A small class-conditioned image flow-matching model, trained from scratch: 93.2 epochs.
Rows from block 6, named by matrix and row number. Each number is 128 + 24 x the weight over the matrix's rms, rounded and kept within 0 to 255. All counts start at 0. Numbers have three digits each.
# short0: shortcut pointwise conv (model.decb.0.0.short.0.weight, 64x128x1x1), inputs 0-63
short0.0:138119136113132126143152134132116127137129144136137117147146147119147133118129142113121137131126136099112130144132151114115155138134143109099107153107130131115140120136117146146132144133144164
short0.1:131127122120120136120112134132138147133140138136139140118138139122163123112109115105108131118113124143098100150145129121097139158122133126135110135118102141141125114114126135132137126163127114
short0.2:057112131159115070124102163133129104083077102118151140121139118123138129113128145125130124108135156138115130112137117118168135114117139142190133122131158107142137125134119133110111218113149110
short0.3:131104115101090089134110119149150110133129149109103133131151146115124159134138131135114130133126135140129131129137140130111145127130148109117100163154113138109132097141116115134133112124129110
short0.4:097130148133088142131149128129152135130137101097096124135131124123130139125124141148115128138124098137108124138108122119133139114141117141125118118122135129155125152109103127150112133130127039
short0.5:179130106104115125141136115126132122140128149114096161064119109116094118115121118154143122091132171137127121147117134134158100119114128155144134101143129120132119145138121130117117129136064130
short0.6:138124129145179095149101140115122119154106098094114103125130096111110115126146100123144129111132123118150141126126124141131145116142109123156173131116142107121123120145134141141134091135117143
short0.7:119150129133144145148116116139114147152131139146120113117135128153126133157080144142117114134133128123155142120087138141123152103110145151088118105118129138088135134134159100122161129128121110
short0.8:121131123123136125098128102155108119122128115113117096077110127129110112130129126136156120140114123132107144145122117141129115111118127118164142138124132130143120177091117124126141140104117131
short0.9:136148135130142122115152146125133147109125113120126143130126132144155124137133120133136122086149133130150120097098134098106141136150159133112127104134134111136131087125129134136163111128130126
short0.10:144136126130129117094139086155122118158131103128110111107105103141101120153126114122138128119119096150192153111092127150118079113124120143176181113141118147149115175118152138150132076148111141
short0.11:113124116138108140128126165117132140140110146135115100128116125134128118132120098135131122122107118136134142150131110115120138138103129127119148130097148148123132149107130131134130116129131076
short0.12:091137120123134135131118138132145117112134138136157143133128118109138130116121107110145127111109114126101152141144135142117144129128127116128099131130120138090111109120122145149136109140119130
short0.13:117122116131145118115131109155101125107091138131154133140123118106139131125134117099144124137130126121116134114113146131111122133130145135125155132152131123150143133091113148121126114120142082
short0.14:135110129134134158126132132107129145100145124132145159130150136128145137158110133114113138113133147149085130099163132113115133154123133135114145139110121114109124115128135138119127160155133123
short0.15:099138096089112131142092120137168154085165137119170156139168153117155162138134124100136141117120156116101125106140127105122133174134114130075099120145121114143137112155128135118123143168159122
short0.16:122139139151127127153112137119142136125126123129175166094129134109126122116129114139124133208137023125135120086116144119094115115094118123104140182134130135116161130132149139119105144095155140
short0.17:144116136122126148139127152138120133138135147155118146124116129096114126116128140135122131118122113110133136119112139134126151117098127136133129126123162136122108141125105132087095123129115148
short0.18:155118130116139111111125095144043139138129115125121097200119123144138119154126163127132140104126140121179141156148120138141163135125104124138147132115091130159132154089117122154093114131136126
short0.19:139129122113130116111128141109120129113111102128079126116116116112127119090124109117109129088153111109104119125126118129124143120139112139106109094125137110131125125111156134166107115140137110
short0.20:099122123110110107128153105127163128122132118106137116114118113113125113130128135130121130124131132133107118117128113114115114113157131126106121121133121127137122126141154117135145126118138095
short0.21:121124125184166106142139104127125097158092130104108066109112114161126116135116129106140120126116138154092131130126123145197159128115098120196148129140088136144151146114143121140171094107114126
short0.22:163128117132094159124129102156164129097096071086100092097104150113105131117113107132130085122152131146174141148129111135117164110119154144133124141142133116131111106102131114152096129133160096
short0.23:155119120146128159137130149121115151119135139153119167102151126153137115112122137152134149141110126136143132153123129125127133122167124126154123109130110125110119119128149132142143138144147132
short0.24:134130120136167127122133100149133129126132139128113117121128146142135120145141148130128137136129151128103129128139137121107134132144132118107122129127120127119137128111146125125127129134129129
short0.25:145132116144125146138116084127112103136147137111114150131109119145115132137132112134138145124105118110138134120116092134131152138129129125141131126161122114142130174144131133102116098106134107
short0.26:161140139113083150141083131119124134125130138112137095164119133099140154129136169130107133126111105131145140132130121139137142122132110148136127147130128156157138145115118135143063127128142124
short0.27:102116116128125136132118130142139114128126127147129153152125133144112140119142136109130134150142162141116120146148123118127121165131130140117120134122128116110128108137144147134131133137150137
short0.28:145142112144126138159128136110098127130134123138116127147125139125122126133135127131137112130133121142152110133115135130132128126111153102128124140128125121126139101161109120110125149125137160
short0.29:119122133121154129133117136131121133135119126137129128118140129130146139121114104111141142099117119119112145135113141123097132127137122130131108122134145130129128129137133136137131113120121152
short0.30:083153112120108108124146125117121131140147151176113140129121093144156136141122095152121129147126144118133118120132103117130115138134121111114151118136140129129132125128140138146170115123124112
short0.31:139114165137166107150126127100123113123153154095133110093120154159091099136162168119124126159138077110111133137113120154111137111136134124132150154100091130126115158131176098111168130141111142
short0.32:143138121114094184128133175105131129126100134127142104129127119118102116114139086129127111142124155131155099106118140123126117097128163121079124118138132114133128152133106108126167065113145123
short0.33:116125114115129138133124126143124131117153121136105162157151150115140125113141164097137154140136151120124124123136122134120118154147135132089123143118142121117138112141140141116109133138145132
short0.34:153143110112112152147133137130125134117122149138069100131121134151178149135115120133123109055131198163158127146120135117187101125145142124126101073119134145143068127141114110113142157134123138
short0.35:131128112107132101121122166122138112123148113088123147122106133120108105155108202079116099144143135139172121166113133130167124131137140117161138114126106129114135172100108118126165092113120118
short0.36:124134161120137138088157127128105126131112124115116094164107135124137124117120096122108139118144123090136137122134127126120117119114121124146118118125126166151133118124159139104126122110099161
short0.37:160136150109127115112146124144127120125138094105111134080129124099107125144136117136123109133136122162126110140139155120137112124124100120181133143096145131123120111138130123126118099108111129
short0.38:137109129102136136135111156141136117133108139126123100147113096133091124078123108144134155141129114096123153132135163130165150119137067136104117128154166130115134096158117100117130082134153113
short0.39:116126146123102143110138137116116139095138147118157172161162130107168146156134118099122119124115147106116136117139124122146112141097126136116108160123130135134113107128110135135106144139134103
short0.40:109113139135139127126125114109098119121137129143150100219122128123154127143132134128122137133102129135125138119127132120100138116145117127123131144134130138128123129119094140144178125096150148
short0.41:117111157123127130066140125137174129132138138135149111113139143126139130113122142113111139152110128137129107124131132115116079088145111149113115113128128147146133133125120124134139125129115133
short0.42:113114128114121168125140126160111103151112124109137098116145132123111135077136088179112128124129104160128142141146151117096131160120158098176155162097106138142115144115111127116122164129102158
short0.43:169150132118125140152144158115168153117127163145144174045146149082112131142133121121109141109126126142133143133146146124154129143107141153140133129130146109099128134133142118115100140150095151
short0.44:172148128194102113116117038097112172121117117140111144144136145143130132141147135149138114124129083119085103126100127125129128135127117135196110133163129124150148098139151121146103255163138099
short0.45:147115134125122108119139115113111111133120142130211148121142140134121122170152132142117131126128171114134118126172130129115131155113093123125124103096129100107121141132115123128082132124117145
short0.46:114103118135105122118144136151136132140115138157127139128164135109117136102123132133117119167153161139121131116152104113128123149133107110111131124138138120109110125120113130135138141151113126
short0.47:068124135149138098122128124110119128157151118115135126136136123129120142105125100168107130113122117124154137154159068127148118114095217117115146133125128118123127141152133140131108144133133139
short0.48:117109134089104147129124131158132121124136128133166148128135116125130099147126142169173098195136182144129104128124153112120123139122149135125113134117140134140137117133124126099152134124140120
short0.49:101124129156151125131163164075115128142132108117147109109117124133093123151146170123158119134139096128173136102116080138204160117121117171103141121152149134149122154120137107133123056121112130
short0.50:152123143114166105144120146108126124154121145163147134103116119128108109135116163107137132121161119098130134125129119126133119133112118154159158121133134144130136123107148117132121154122088125
short0.51:129115133107107121132130104120132137113122115128119084209123125140143130137135151125130140134141129107137118116124132124125113108136136096145119134114105122150135135127115107114134122113149128
short0.52:111126130097135132160102124143135153129150141139134132134137158122184136103137140095136131106114125132109141118148136133118110120136132142099110140142126151125120107139138129142125127139132150
short0.53:148123142144138132096127117162129122110062139122161140138125141123142124134119129099133105154119102130134105125120126104155128121141157120138116118142122144137136098115111126105138117151138134
short0.54:092126117119106123128152135089124112127203125149125106149121095142112122132137114178136147126130126122132131114129122138132106119130107115122101105129125114108126132213126115117139156112146129
short0.55:103107121123117118126103140121142118098143097113157137137119132117154130117120132119152136101125143124116127118159131159091117155120149117116108109129117117135129102136126140110127109130144130
short0.56:139138135133089120134142121115142123146163144122107131115106124132132119126116138131116110133107146137120131133123122135111143102115094105154120129106112159131141145121125126123127118110116105
short0.57:126144124162167130122124119163113112125129122098124128114130101166143133124124130140102135139139143113133126122125130154147140134123125151122158110135123124132124121112137132115126135118128166
short0.58:158152135148171132104143150140126142161135176147126126131132125123080161113127113122132169135103126159114147133118142146129117124149131127113138110122146127078127139131126149150097135127127172
short0.59:136132116110116122145139136140157125101142144162133137123161138125138132127144108125124140135142125145106116139126135134129141161145141114110109140124128126114138126133117129122134143132128123
short0.60:123149163098105135129108132113150157115127081105137117122139137161139146109128138121131148148121115132155130146129130139156106120151130108109115150134084100127153122160135137160143136131121125
short0.61:153136131125132129145115131091114127110138094110101112130126127136128125131139114138133105136138119104133116124133140126122104106118156115105130130130154100124153106130128120131160149115123153
short0.62:128128124158162108120144111141099124150090151158097116124107112143078116139135100133125134124148088094112128128111143138109130130139108137164150115140132128109102141096115118121121115124101129
short0.63:135144103127139124132123148148107143160148145181138128137127137118140135121127127138130147116136137110104112125145166142107120143143134100091137135130149149126120139130142123106104131139128183